{"arch": "crnn", "model": "audio frame classifier", "dataset": "songs of 200 made-up bird species, synthesised, often over outdoor noise", "train_examples": 39062, "time_shift_ms": 50, "input": "waveform_16khz", "num_classes": 10, "output_stride": 2, "norm": "batchnorm", "activation": "gelu", "depths": [1, 2, 1], "kernel_size": 3, "wave_channels": 128, "wave_strides": [10, 4, 4], "widths": [192, 288, 432], "rnn_width": 192, "rnn": "gru", "bidirectional": true, "rnn_residual": false, "rnn_layers": 6, "optimizer": "muon", "muon_scale": "match_rms_adamw", "lr": 0.0049, "momentum": 0.85, "nesterov": true, "orthogonalizer": "newton_schulz_5", "adamw_lr_other_params": 0.0018, "grad_clip": 5.0, "steps": 1300, "batch_size": 64, "epochs": 2.1, "lr_schedule": "wsd_sqrt", "decay_fraction": 0.2, "final_lr_fraction": 0.1, "warmup_steps": 60, "weight_decay": 0.3, "adamw_weight_decay_other_params": 0.01}
Rows from block 3 of a small audio frame classifier, named by matrix and row number. Each number is 128 + 24 x the weight over its row's rms, rounded and kept within 0 to 255. All counts start at 0. Numbers have three digits each. After the name is the row's rms in percent of the matrix's.
After each channel's rows are labels from the 100 clips, of 14976, where the channel reaches its highest value: "top examples" is what is common among them. Only what is clearly more common there than usual is listed. The data: songs of 200 made-up bird species, synthesised, often over outdoor noise. In brackets: how many of the 100.
# conv: width-3 conv (model.blocks.3.conv.weight, 432x288x3, each kernel summed), inputs 144-287

conv.271 092:084134113128123103136137179197131152157151131144119091174121115140127124097113145166133103155150151157117087124142101205131141131127089147116135158147128144122094145140125117150116124133128123105127132161144086131139125167084142175160126146118140170127167118146112125103091160143153130104174110131125124107125192168154097145114158158110120113082122142131155151144146113141132159106127127194138161128131070152103155133137069105138145
top examples: clipping (48); text has "clipped" (48)

conv.63 106:133153113156071212121075104093130092137127106143129139159148178117154144132137110121094129131219174137157113148085172094131143120088143117089117103145110125122114177116074140128154168164126110135111140112159118155087114161114158120131126152152140100084146140139105108120090097118137125132149142130115128103128119155127134156085045105140119157142147107121166097132166152122111097156118075147137125154100124135141128146143195123147123
top examples: clipping (64); text has "clipped" (64); click (48); first syllable: click (30)

conv.211 101:149115103137134122143089121113136155115180115148109085138120098138133153137133108107148120117153154115134132148139139130101143164110131116125124120129118168110147158134160129110115110116124117135102119111094159171121092124128119113117082117080088095125154089126111126136125139139153094132127152106156126124131088136136118124116144156112093092117153135119127176139105087121114121093148103121101174159122120110105135094130113082088120
top examples: click (88); fast repeats (61); first syllable: click (43); clipping (26)

conv.40 107:160089113112144132130141133140142112138126096163123147099131140129118134127148079135186141185143142097123141138072130147121132073127089162090129134115101158163148099141175142163153153085107083138149162136095135134165159129146127110142130126125159143171150137146117095089124109104093138124183139151133165163126131124098148107128159140134131119098109116147138114156158134112145113130126160127151148136122135151085122133134142153130146
top examples: high song (48); arch (42); clipping (30); text has "clipped" (30)

conv.344 101:084130147143134147121119157182118135122132134150102095126115103128093120131153159103137140131077151155141123135162156130096151128103133086099136152110137112181134113140134134092141076144110150116124096139093122117139159069127133151143125116131103135128166112158085148148125125125138134120121140084090112084096138090119114108115123127143138114138148149121126103107161137137101123116115131073138092094134128110164158101187099154151154
top examples: pitch: middle (66); dip (55); first syllable: dip (43); clipping (28)

conv.369 102:110119103128098096102137089133122129166115117169151122135156098121128116162144146184127130159155129157106076142130173090130138107110127152140131098145103146119130087129177129137154110129133118121113078145115102089142119112114099159111078127142122150140099126135134126136097149116137146134148130113152121184111128113124128126127152138178091118172144118126136068118119140119099132131110092162167095112135090153119130139100111102131140
top examples: click (57); fast repeats (50); clipping (31); text has "clipped" (31)

conv.386 109:098088138117116139114114105120109072113104139164180104107103152150153104146126124175125117109129119121135105133131108139137117128106107138134149129198135114155134131181151126115124137117130147105138153105117122152099141148122120116137098101123141170122140112147099174128173129133150119114144150135119117122132110128112152120132198128128181089126112135128138124138115174091088152097171107143132147163101131117129117148157097115117152
top examples: clipping (47); text has "clipped" (47)

conv.171 101:162168114097143147156114147113141137106098130129085147136092125115125109160107109132091125159159096100126119141112119091096147138141125176148151132150124124121147106100104089106103132162094141127157116139122071110098154111109096177126169116121117127139146140078095119134100150090128135107109163141110146095151166104132104087173113111121114139113152145119113117141158146121130118168088113146158125136151144133150131147128117131109123
top examples: clipping (56); text has "clipped" (56); click (47)

conv.276 101:119115097087126133196087092083110098140124126124115145081128133163150145133095115112109144150128125172135110121155149105125109122143142094128124120104115181148154088082079111155158135123103118157131129106113159161123095070114092117152076129119141148118102140134204150124138145131116121108155145123156137118139155099122117149077119156135113118096112118103103131153131086127153117116118178118092107160123141147136090135105129166148120
top examples: upsweep (46); clipping (30); text has "clipped" (30)

conv.428 088:130090117120171158132132151135148119082150121152137144182171099156131119164098121115153143089146111125143096165146133103155145131136103131122153145148151104155120119114101170120107110075088090096164150098098134144097128166081152127123114138129154137098106128122164116157121167134102148084120109124164151164161164129115101124144130110161124123120159096145083135133158149092151121134103132122105149150158116137096139113129151141107137
top examples: pitch: middle (62); first syllable: warble (26)

conv.338 101:119120097155113144122121141150109118120157124104152140115138092110133180119141126121168156127166156161094159109101143081138118140112157119101118137114112148177127152174130156114107113088108061128106118155116131095112149141161107131088115145145100165134127107138121126116106150109125116100124149116112147059144111150082163084149189071114141127154116126160145132132137092140126142137158130143129127120134094116111124155101170172145134
top examples: fast repeats (50); upsweep (46); clipping (30); text has "clipped" (30)

conv.285 110:110146119115096101170138124145129118099114160146127138122081120139113140104129146162148125117126102109116139099148087143104160164131140126069113143100144113162107102106111143106102135137118131133110136147160140118135098128108095109123136128190118121137106119134107143141121098105150122105128140107115103118106255137127119143169140114123107114140156125121116138093128112110124126096133126123125107107121129099147085150138103118136133
top examples: buzz (55); fast repeats (46); clipping (43); text has "clipped" (43)

conv.166 092:142157185110127141135199149110126110115134133107163152119105104140122113143149123141146105126131127128142150089089101152115140144147126121133155098120132119110102142139153083137129161130149165125129135093141096125115122113093144133121179152165116166138089101101170112111165092119126141130126100158147151110116127150089162193153143111146159079119154127093133118119117105072113099105133102124146116136144109124139083107139096153164121
top examples: warble (50); dip (43); clipping (37); text has "clipped" (37)

conv.317 094:106099104115135130075104123141114162133177095133115078139144132098133146145181102102137125099127117144120092118147125127112151111095147146071140146134142092118143103108130130107105101138146109109072138134151157105117123154057135128129101183115122075151129163115101122103158175153102128124140145134126125104125165121160112139160160127060128134133103143138105118164163149094100105162123137152118166146128108163147127123148134161152135
top examples: warble (78); dip (51); first syllable: dip (39); first syllable: warble (34)

conv.419 093:104115099119166114126098176153109150134125125155149095138105138151195125091112113117135125141174114119088161094100097112128158100142118153111138100075147142125103132118106128110105181101121133121144142132145098121126102145095140116182119116098125123091096149146124112134150139114115103120155120158107110125123124118138100174089120121151177117129139120131164114126114104128120101119150179111153193102183145166142142136132112121116143
top examples: click (75); fast repeats (56); clipping (42); text has "clipped" (42)

conv.266 098:150102120145157134099176140118106138109149123123145096116107128062130174139105131130119137146093121135101135120107125117125096139108104089121118111097148102116138120151160114116122108143100139157127143121113129105114151125141123154168137176127123136135118095152177131075134121134153106147123112151112153155130156145195073122113141115151092136138122163125161135143134097107135134105168109100117112142086108087090155081134158145116149
top examples: warble (39); dip (37); clipping (34); text has "clipped" (34)

conv.199 100:146151138158150122105111133085108109137081071124149110194102065097143102100134099122112105139088124100102136147092131112184100129097157109125141147121139166166108111110081116115140120133147138150125123150085094131131154145160097186130127180142144125124089091115145128131124102107116087127152114115134113101138173110128088130155146148130151121080125133116155102127148135110141128119117162120146153116087124121148086143129115121141123
top examples: upsweep (68); first syllable: upsweep (49); clipping (30); text has "clipped" (30)

conv.8 105:158089112133100166120148093141139060153124119097110142112143166148188140170158135153095138143127102116145108147103149072139056109167127136123149146142122124075115116081122108129089145112142091125137133129104128128115110093143135129132106142157116130150141134129149163115142125091137136156194148103156107163083157126142154158150139160174128147131152101090110171143126130150136160138147149133070114139101167124121111134130171146150162
top examples: downsweep (54); clipping (40); text has "clipped" (40); first syllable: downsweep (37)

conv.200 100:158103072116153106115135135121120110092131131160141096124170145112121150145118190120143104113128119134091110129145123159127109123115076100109082144111126145158146105111128137138104090124153114138159092155136124124118168109165100150086121108118122118172121138133130107137116111120094171122148136156168093165124141102117108116122176110124116154152141139086133082144144158145108133128080157089135110107088093106130163120148171113142121
top examples: arch (50); first syllable: arch (26)

conv.175 100:173083123132099154141124150122101181113150126121123134112138109131082146110123134124106117156124120159103146119122096087120133135122106065153110122095076138118120147139123127153081125134143133155085109139152111141114174088124126089134112171145121101127084130133125137104119098133112101147137130099147155119099135126138139138082133149085157150161100151173153092138103137129118137086117113113114159077093119105125136158091129134077103
top examples: downsweep (53); dip (39); clipping (32); text has "clipped" (32)

conv.412 095:140166077205130171123165116119100111131145136130113130112100131101130166103160120146145130124131151089099141126137138138148143174103137097066114116122122111166134164163102149106115113165149100121119109093142130103107134122129141128098108147154123142129088146148134121097175139124114168117104102116108126155098135173168118153114123147109078122137186136114095140156182187164143139087143109122120135120128103143144155079169111116116112
top examples: fast repeats (55); clipping (46); text has "clipped" (46)

conv.164 096:126148152144125124116115144128123086124120132161115131177125104129198109102135117140136174143136156101137156135148142169085167054095159138142117180118123108127121103136095121113140107128148119126133107160124175097163098099129107143114110118163122100132146131129110108137113149123102164121150082141136136127188142182139128085130072096136122128128108110137148095162155128114170141123165086151125124140109117148145143120140154122165095
top examples: upsweep (48); dip (42); first syllable: upsweep (40); clipping (33)

conv.1 110:140125102104127096173144164124137154164136087140111114152137112139139085096088081119133135099106107117105134110115125127155144138105146074125101163101126123133153114148127136085081123116134153100143125138147128171140146093170149129151158177131139103137120116104152139128160092127097140102161180092143104088139168084114105109129113106079143105106144138130158134122121141104169101119097169132079181156135133118156138114128183138142127
top examples: downsweep (56); clipping (31); text has "clipped" (31)

conv.31 107:097083120116125189173098131108143099139078141137100087115128170110114096132150159121126142123146155095149105113103114141119157151111125095123113177110100117105133119132137134143118116120129143148105134126132106166096138115143128112139088108112155112167099155152109157127130138117090110140115125115121133107148116140139095113117157138140061148108089097162156159065153111155126135088109121147160129094122095105116172133165162080147181
top examples: downsweep (59); first syllable: downsweep (41); clipping (39); text has "clipped" (39)

conv.65 092:136146099135169152118159148148130113157160118106128118120138172156150152134119129124110147128138122143116163115163139137108117085122158112123106120135073156164109126137117193098145126116101157078163149099118157114123168150146137130116161146136165154135103088145148130131096108091110112124162102157110128096159123127121163127131135104119106118128144148117083156092133141137159139145130159125125102144107103133140152151162161122115121
top examples: high song (49); first syllable: downsweep (38); clipping (30); text has "clipped" (30)

conv.96 102:170147113139116126131117140178153097129049149138154110147119135135107106093127119087142124133129134119128161160130110116112115154131122153092091147138141112128131142143102128154141136111115178107148137139116219150120095136127142121125115202139118138107126120157097106170075162103146134152145129133135157118129132113112118095147119148151111145096187141121106096160114117123108103137135111097135121122158143107097099147116150068125159
top examples: downsweep (64); first syllable: downsweep (47); clipping (31); text has "clipped" (31)

conv.339 102:125100196095093143146140138129112132095138164157110140091108079117123112178130124114172157145094085139125117163165127127158157141146162134121123124156128136080125162157135157153172109135123123138117105137139128152085141111134146113158160123102114091136122140154153134090097118109119126118096110117124152088166160128128147135135100103125137133115083117146108117152109148137111137127104155123151141152200120111100142124098158145151140
top examples: downsweep (68); clipping (38); first syllable: downsweep (38); text has "clipped" (38)

conv.289 100:090109090140096113112115144150153149140160104137133157104098147116129126160136116103104124074109143150115104116128098077112127099140104207130139114093111099102140141139159130126130140148121091140125111141163111135152131127086138175089102120093154127138125081111106118149155141135120108125137129122154138125140097156145114138168130180078130138114103120052117131139123159086134128069170145129113183140109136133115145111104116145129152
top examples: upsweep (49); clipping (39); text has "clipped" (39); first syllable: upsweep (33)

conv.119 096:142167114127152145139106105119156101152145146140114119118094157145114091155142085100079100130045163112120072119125080125130150147139108123059123155155154149087108104143116138110128088133088143138152134134102173126136109127108144141143150162145141096134122129136141120098111068140094134133104123102112127151149120145141126163091096135093153145133130145128101136119143104139103136102148136114190139107138150088130137106094159054104138
top examples: dip (70); first syllable: dip (39); clipping (27); text has "clipped" (27)

conv.138 089:160181150123109155138103107163083127171094152092128134135121124121116149157122142130126126185104161127119120121106121135175140080133124160107125109124102122124143150091119126114098123117167120144133115116105117151108151109190146161135125088136113132131119127176135124123147103135189134144121115133139131085127111125160131117101132149167084117142090124183116120151118140085126140133109123183135156125096146144141158084166152120127109
top examples: arch (60); clipping (28); text has "clipped" (28)

conv.224 095:134107118120147108144138093143078142160127117135123150180094154158107127114114110111148157140123095123052153085145069146100138116117109125128132140140131126118108126166107153084168145133147146116128147098122160104141100123142123127105142153107118119104108110134116097138152150139167134071127115151125154149115093168126102153126120094131141160107098124105125121142110076144087127136096100134105094142144128115100085136142133096100167
top examples: arch (55); downsweep (53); clipping (38); text has "clipped" (38)

conv.140 106:112218134160132158197143142149091099158126137163109152202159096132163092109132152123180171130123132093130080130102125129129150145123203106154128136149124123160104101122157113137138126132117191102149122087106112121124126146130118132083128137105097134131132114097081100147122114156151156117158151153091125102114132127141103109128140138124064140134116111143130132131102107111144137144121133165126158130115127126120134118119106151139164
top examples: dip (42); clipping (35); text has "clipped" (35); first syllable: dip (29)

conv.61 096:105172106117135126151117144151109150163089182089106114125107140100154133130123117129125094142104135112144158113121135106163171104186141077133144106137128192103097104098147075168169133116146095122124132094094107142117112116153170132106138135099117123148120131172112140132144091166121180147178124124135107065106129130144091121117123140122135109161137135155147127130140121107170119130150178126140142100130106125087085122140148155118113
top examples: arch (43); warble (37); clipping (36); text has "clipped" (36)

conv.372 096:147124102117067127130128116121140163125145133130107078116142159085116114132119135136108146076092172113154109140122097131078114129094114138060109140124096182179111108153116087129125100131128158102121132140116107116143098150144148175137176128135152139090128130149074128130135108123161128138128118142116124112099163183149130115090101108110127090136139109135097093117157195158102121113151141150113111131141154119097150108101088145154139
top examples: warble (48); clipping (33); text has "clipped" (33); first syllable: warble (28)

conv.417 085:103172102159136143136095113128179119164082116140174123131141157136126137134120115127147142103148139116135151114112114147126161142127110135151117131132128156141157111127123168132123090095116149106144141092118124162172147155132130106136086133103152087151114084142100152151118072139138170145113108145184117155108160131104157116115156119143128116114112126118105116060095120121135143108151134163118097139129155135127128086137115049078126
top examples: dip (46); clipping (39); text has "clipped" (39); first syllable: dip (34)

conv.210 099:132108097147091078089112083107157112132093123163135135117146136147144127143100120121094091162115093123124114146173167130123085135164091081118091096141134137088151144141153125109100129114104115127148126129108147158142128131101023144124143117127092161100098145099113104085106162141140144125142116142118152123121135138151122127144133135123148112095120132150115123170132072107090163130153104138113120149105130138133130137134124084147115
top examples: buzz (37); first syllable: buzz (34); clipping (28); text has "clipped" (28)

conv.258 104:116119117131158142134121119118144133110149156117125111100125144099123103149119172116105132147117095127126176134105099099137110106098098165101146127121141140127099133136116128101131112116141155154129142141167109131069147107130115106095095103140127093167163123095083142130062122130144091058156098122089128180157181107113124123142141111155117128109166129107125152159139085153095126090127123124164086159104097105124060129115108157103104
top examples: click (79); fast repeats (58); first syllable: click (41); clipping (38)

conv.327 117:134114107085133080110091115100129106122088129151116111129108143138122133114111105158138158151120100110144157159136117109106118131173109118109117153092130146114158154095141123096158142144115112134116172141145142152145165083118114102145109175146139110153153143114107134113099128129121151089153137145133124126158128153145136132111132180149125140128129176188127184127098167134088139146142120151125071136082128143161128167138164129105127
top examples: warble (39); clipping (37); text has "clipped" (37); first syllable: warble (32)

conv.142 084:108177133155144121141152121112130111137150109143108118152095100137116115143117137102169134068109153131129081132102127088145163088114113132117150078138118163149130090114152162118138165130144158142160168142147096148123126141143105094159104111087110116135152123125153152118111132115131124131147175123117119088148149091120145101115160144144117114118131124135130131152117156122169118153159114118165152133126138130147123155137129103133136
top examples: pitch: middle (60); dip (41); clipping (33); text has "clipped" (33)

conv.129 095:121135121070078131143132087130153114101151142085142129099121100142137087118145166160130156120138137125148115151105103144102123103098129112094157113079135109158061176115117111128115104139106141091088106086078084160113126129133150112108139105077125100143080154083109105095147143110123139094112133103105116146121106141113108084128093103125119144149090123106094120113106100111129103114140135136146133099124092122144117085134101103098107
top examples: arch (60); first syllable: upsweep (33); clipping (28); text has "clipped" (28)

conv.423 106:115146158093105143137136150161094134131161115121116094106114101113108147107142131135102109118154124123084124122101087088095142129126135128109148179151143093162106148131143126153115135143111151153136134140108133137213095172104139118140113165064110166139120165173171116171075114116126099113132133102126144092111165101138106081108110125115128143109140116111139135139092116144134106123092091149137100113111123088125117108116093145106132
top examples: buzz (98); first syllable: buzz (78)

conv.108 093:105088119108144116112111108127116132124113155143102111121132160174121086098107139102123148097121075168115089177170074104128100101134083178104135094092112110127129129161074133149142067112113103139128107150095163140136126119138130094072093115181143131127103127106100112094147121080111158137169119154153113118144084135132145117106142087147142109148124131111085134114139122114144101140147131099105132106111138130132133110107123131146108
top examples: click (85); fast repeats (55); first syllable: click (39); clipping (26)

conv.400 101:125102112123094111118103132115106132098120065098106126104136149139127118155134157181113150108119120168113170114095121140118140123133167154166130082119106166153170120085150187129137112105132161149131094149125118132100153117137135121110097126123116135099130127110082168124109150149118192109148105118108073160131113104136079159078131140122107105117110144129131124067131140118105099125111101091114132137162121201160105115121133140119146
top examples: warble (41); clipping (38); text has "clipped" (38); first syllable: warble (28)

conv.115 096:106143099133082121122130124169136115113137111108102129136125104130106123119166116112141130175138149137099118114084115131102143087092138143095124140104160113130118139078140105169113117170144145150111121158107099121131113146091150131161116092133130107091165077139148125119113139113078109087094082130107157115174153144132090128129093112100071117112121115098136098140115135094096165116136083157150150114166145110080125140161106151130152
top examples: clipping (57); text has "clipped" (57)

conv.281 094:142071132106108115118113108114153148127115145141135153130150171154117088101156147091135133171133133121142155178108117134112156150153123127118079141177125127118138130124141137108123104136170170109106145154146163164126094084106150134092150129124111126119151084183112116114129171111076147156130154153178145102123173130064127130132142100089120156101124132144150113124164128091121140171151079118097107106143122128149138119127132150095107
top examples: dip (49); upsweep (45); clipping (36); text has "clipped" (36)

conv.177 107:119136144126130152105101054131123126127123130130136118098106087130148130133106144123135110133111149113135062105124168130151107091124121115118139131102111137153150104143115127149152144131154095112131127118121130112138130140148164120150133136142096092097100109156177147121123142153144157124176130115138151120138222134098134107126109148110141112161123148126128117158105156109118117085151094134161130136135096132101097109094123071136122
top examples: fast repeats (51); clipping (37); text has "clipped" (37)

conv.157 096:169091102127107165117134108132098126144161117124125136126156123146134081110126117113112124109134140134124112136087117131128110135130127145169142129155135151050119129102125130100085137152157092122112145094140128136107104091117140124129075131119145157157115138146125093171112147130120111168135109074127139121120097103110101096139107110115126145128066126121169138148099118125161169152149090164101112140136144097085092149092139161137163
top examples: downsweep (56); clipping (36); text has "clipped" (36)

conv.254 100:139113149141120100125105136119112124140124189111107081123125090147125129111131145113146127150080132115125131142118132084158127100124077111163189116109116099148106148154126134119133120131134129152151103126127131111173144123137078143147128143161091141148100125111116165124070104104140103128129143133122129132147132139135147135140098129152121142084129165104115104119093128114167130139102129084115119118153138113140154108091132113129109
top examples: fast repeats (49); upsweep (44); arch (43); clipping (26)

conv.38 103:122123107165158143134153109152153099130093137123135131119111079111069142123128106165110134103086088101108123064123146123117161123145149073145151119114133116140109124121162162103155142130094151111129131111148153135098080185127145153129103088138093109126119106163153114144153108147141163122113143155139119127131108087104117171117128098121151115113119151144131095162128116160139095073129103133122138204104119146125151139141092123088104
top examples: buzz (75); first syllable: buzz (51); clipping (28); text has "clipped" (28)

conv.86 107:128127157162109116164119146133140157116168128157154152082075160123137122118159127129162130106102128164105085142134137191126102146173110111121143166193183126132161142138140121098103117115122131130128131114148090130134109135116118151092155147144125112172147093135143123104103107070150132174138123141114112115123122096121109132095109139157131152111117144102172094117135094123122143134128106127124112120151180141123146124114118162125134
top examples: upsweep (58); clipping (55); text has "clipped" (55); first syllable: upsweep (38)

conv.13 101:169151185146110136111137120117119110130122091111111117080104118108129115128133123118125114113061136151154141114137094159095101124126123117107146155118134141156154111127098129138133138128163118141107100132131100109110186083150118154138140111121160114174197170166158114157110111120105149147147110131132152099115100113112109123121161098142159131114135137121130143105159178106091135115145087106136155084114078161119121153169093111175124
top examples: high song (49); clipping (43); text has "clipped" (43)

conv.219 109:100145110109099123140132152106149111117140124133097109174162117105129142140078143127123105124140112098132100159135132135119086166125114091157089094120151134098126112103096134109162140165123174120126148121098117170101124131134095111142129084097115119094102159114110089142127137105122098157171133112151105149116138118139100123127098120134096115096085133101118113136091113161134065160126115173166157158146113110130142101138116084098174
top examples: buzz (68); first syllable: buzz (47); clipping (32); text has "clipped" (32)

conv.302 105:115129129169134104147154162119141133123102077157124134139092139133124125117138105131109108130075105122151114098130130123114149140119098105157088118097111131107130129106151134106135103116121110142153113067129135151102165117115098117113107138119121081162148134130131155162119151104140133106135087156102131092116127126167140164137129171112134153142115137085172146092097099139154099162131198089107120110105160180121115140083140117110133
top examples: buzz (51); upsweep (45); clipping (35); text has "clipped" (35)

conv.205 099:182154126126096112126126148132103138130128098141094145044159092110131166105138139130113125127120110136114118128108101095087153135162100127134164125133159087113124140131116131131094126125142076137118149140142142100153135101153125114169169147070156114135085118090123107132099098120137108169121140134149126117096101112164112101135132106186125111134136117160143129098108104125096127124117136152144158161111164102138114152136121093063142
top examples: buzz (43); first syllable: buzz (38); clipping (28); text has "clipped" (28)

conv.7 098:128166113123167106044113124129135115133163094161135135177116157067132089154105167158130129115127116135117147171138139144058096143122121115141132114141097115117147130112136145124123111170131116151116104151126177113136132094103143132136114128103128164114137131132141134137137119126139108107102123089131123131161169095153130118134108126155126086131102141135144126125150132110096165128152105125106105159150138078158116072112098136079129
top examples: warble (41); clipping (39); text has "clipped" (39); first syllable: warble (27)

conv.307 096:112101125111138113130129120135137143112090141157128108127130127120091108133107145129132120128128145078085132099173174096141165127100154105131141130154131112097127116105132128112119127102133089089124161123135134162127140122120126125168156125121134095149168128143117096121065113131100142122158108078106123150128145132149105136101132144095146127101125131158126122155077110107144114103123110173140092112171105136129115139115145099111166
top examples: downsweep (64); high song (52); first syllable: downsweep (49); clipping (28)

conv.392 088:073092118141175120113085143136154078117105106127136106143124147152131158149156111106095081069136138101141124137138140152153138131102124128079121090135116157154125075152137147118092092098112124121104112144143133129095193130103171164148144132126132121105124129175129140158129164130125117114086116137166079124111120111083115145140131116117110099136111120137094141129163174138171126121109099182129107162122132143143142135124084140112117
top examples: warble (44); dip (37); clipping (33); text has "clipped" (33)

conv.46 091:134116117158118138103147096127105165127136115125117115148109146076140114158148099132111138114094160116142150087120141117119140144123151124128080101092132139125143105117116160094137183122132168090153110146149164125125135103129148118139149136142132143098147094102126140128095162114140139148087121152115111124083111135121124123108132130144119139173115161163162094109121109096131133123143150127081103099125109081135142134115106169103127
top examples: arch (61); first syllable: arch (32); clipping (31); text has "clipped" (31)

conv.54 103:159146147121160156144145135093104139106130087135146157147144141152117127113118117072120114115136140138121120131103112094142151170104137196102127126169157146182117127145122114127156139121144075139095145112116120120106122154103132144103148125117154161140125150127119118136194170136124104147149140115145155136121179124114140132124112143071134103173118104144114097073120140112088081102120147077152143171128122162133141084167085167126120
top examples: downsweep (54); clipping (41); text has "clipped" (41)

conv.95 103:153141110154128126128145117125141126131128084157129074134118123119098147135111125145117133088154105102129105116158105136089101161101128145088160122128141126128176143103171117092151133107143133125104157095139111132143151152111154158103101158131114149138132128112114098144112123091111129135127128111142162137107098062078143134125180147097170149107102120179153094099140129112119117129152054086110077117152103128088146142146121120086136
top examples: first syllable: downsweep (35); clipping (33); text has "clipped" (33)

conv.44 110:076114093158182123137122179093075170137150125154170104138138106086131112138089168128135155137136144097100179135127131093114161116112151109129135145118125105113134147126144152178128138092121130113133089121165174135141107125155155125158095153110112134102165140126119160124141090138106117132129103140109106141177123136167117130120120126104140100114154110136161102144138096118135098117096090101078103098140096125103128150129143070182102
top examples: low song (68); upsweep (47); clipping (42); dip (42)

conv.351 097:114198107143089105129115131103118153123146095145160168116132132130097113176120155176161139106158112133144100130132095131137117124139117128125145124113115135114150135164138132102135180132117131094145129161160156103145166143113112129169084125135125124143129086163121114107091146119152129112099147093123153182104099129099128136152161139137146081139118113107110082112137128153140099150098121113178105139158079130105104149098159104163144
top examples: arch (46); clipping (36); text has "clipped" (36); first syllable: arch (26)

conv.268 089:155105147140175195121112142135144126115150153113121128115115113087167092131167137171091173070104125134106148129151112136142150161149152133124146123144137106156119089122116113199168112122149167118150129155155173115077128149137162102162130124114149126143153138116139132111117124136137116121140155142145106132128150151095161117136123071169118153145142141116154127128136142123124078131120181176144133132132105093111134116098144106131125
top examples: pitch: middle (60); dip (39); clipping (34); text has "clipped" (34)

conv.250 097:119136099125148093160101081137124136120123120141140128131082100091159104170109145085070108121129133104096156174141142135102140096130082118133118107123134136151132166120118164098165141113136069111106085126146128140110133139136118089138122104090158165145107144138107128093129151145079139108085098157121137133120104150143176098143145128125146136121177104146129107111145137142137150134084105159133124139149085108147114150135124127095133
top examples: high song (53); clipping (37); text has "clipped" (37)

conv.294 098:128101161124140183100120153125123122151108123109136097133177105161077126146093098100151114166099149124095119127080089109135116125121122109109132103140113102103128112112110103164149134118095149125117189088154156125169117158126151124148146106114087142111102150095114116059120095126165156105155139141141161140143125131125132113136184176160125126117127094127129148175136086125117161150088133123108107123119114176148136141151155101153112
top examples: first syllable: downsweep (42); clipping (38); text has "clipped" (38)

conv.72 111:103167134118089116145116127115105096137151137124122119076082102096069146133129115142137133136125104131113099083147157137122149115096149135133099129149103144137140127092138121130133120154132126112121134149117117141199095134159057125151108098119108152105109091098121143069158135114141145129125120117134138133106107132143158180093159095120140115113115093113130153111121097118102118130155123187117131148113113165129118094124093111117124
top examples: buzz (55); click (50); first syllable: buzz (42); clipping (31)

conv.288 104:107151128137117129147127142162155140122104180116167110107154124130118112124143147131123125102142148155104161129149114113098130118074133156099137155126133126146116119126133126120136125149123121073117153154136142167152123096122115150138090152115159105162121139097134165096125121106089147146126101164130087163183118141118090103133098163129131116123141149192159095143110145154133141105120097153145117127134128182116154119109146107121083
top examples: clipping (43); text has "clipped" (43)

conv.176 100:113113118148115156160152119075118089123132148121155120105164148150132165133097160139127169136143141119105142125146141146144151137124139107146103101146111124108107104158166123127138097147167104127123175067100141113133118203107141126136127145091138165116123163154141132091135116129113097125115136109174137140147095110098157127102132136084097157135110113113165146140142132080152180127138112146141086130117114104131141094121129141132128
top examples: clipping (50); text has "clipped" (50)

conv.313 100:150154125151102138142093124138144119169136120116152165090134177136139153145117105150093154144117135091116122124107146123150131138115133149113122061149143113102110113095147140133146137119150120057126138150121087087172136154113119145156118104137153126129122113112101094148100135118070145110112105123128123115140143182111128123088135147134146114088146095138103138108146142137109123096116145175133155127093112155127182108117180142132121
top examples: high song (50); fast repeats (48); arch (40); clipping (28)

conv.213 109:146093113155085111151127173122091121128126170156051166127092123128094092122105147120162115120049088146150141128158078099144132104091086136108127097131142110119152107098097128157163115165124116140099102173141121129138136131101135104132152138173101111132122114152101152130101123087131140140121101148132126125094147128158136114131117153103120101113105152118153146128160107100129153110153164155153126149151111069142110142166109171118105
top examples: click (90); fast repeats (59); first syllable: click (47); clipping (29)

conv.353 099:154123093099128120096098107153122118110119162143119130173146115140107101111140166149116176114101120157118154110135141104181154141077121124163145132100122131116115158141117098140120103119088122144169153155122135174124122109090107106158123191119098132124147149153083117153138113111110140164148118119150146103115120107150113139065133117120117122125130165135127148130141189136126166157130104121102116137147127128142107073144177105132104
top examples: warble (46); clipping (30); text has "clipped" (30)

conv.110 111:096116150108127113125090192130132125123141133130146154081130128128103123090130130090081168116114167181174145152114143149119109152129148089111119135075140124095160094121147152150093137114133091138171139128112133136122155141120115091139188138124130137096123109107156110082156103082132103181157108075146106112114078110106137097118121111142108118129126115126118147140119180176119131121128134087147144120135134112132139140155205141145159
top examples: steady whistle (51); clipping (39); text has "clipped" (39)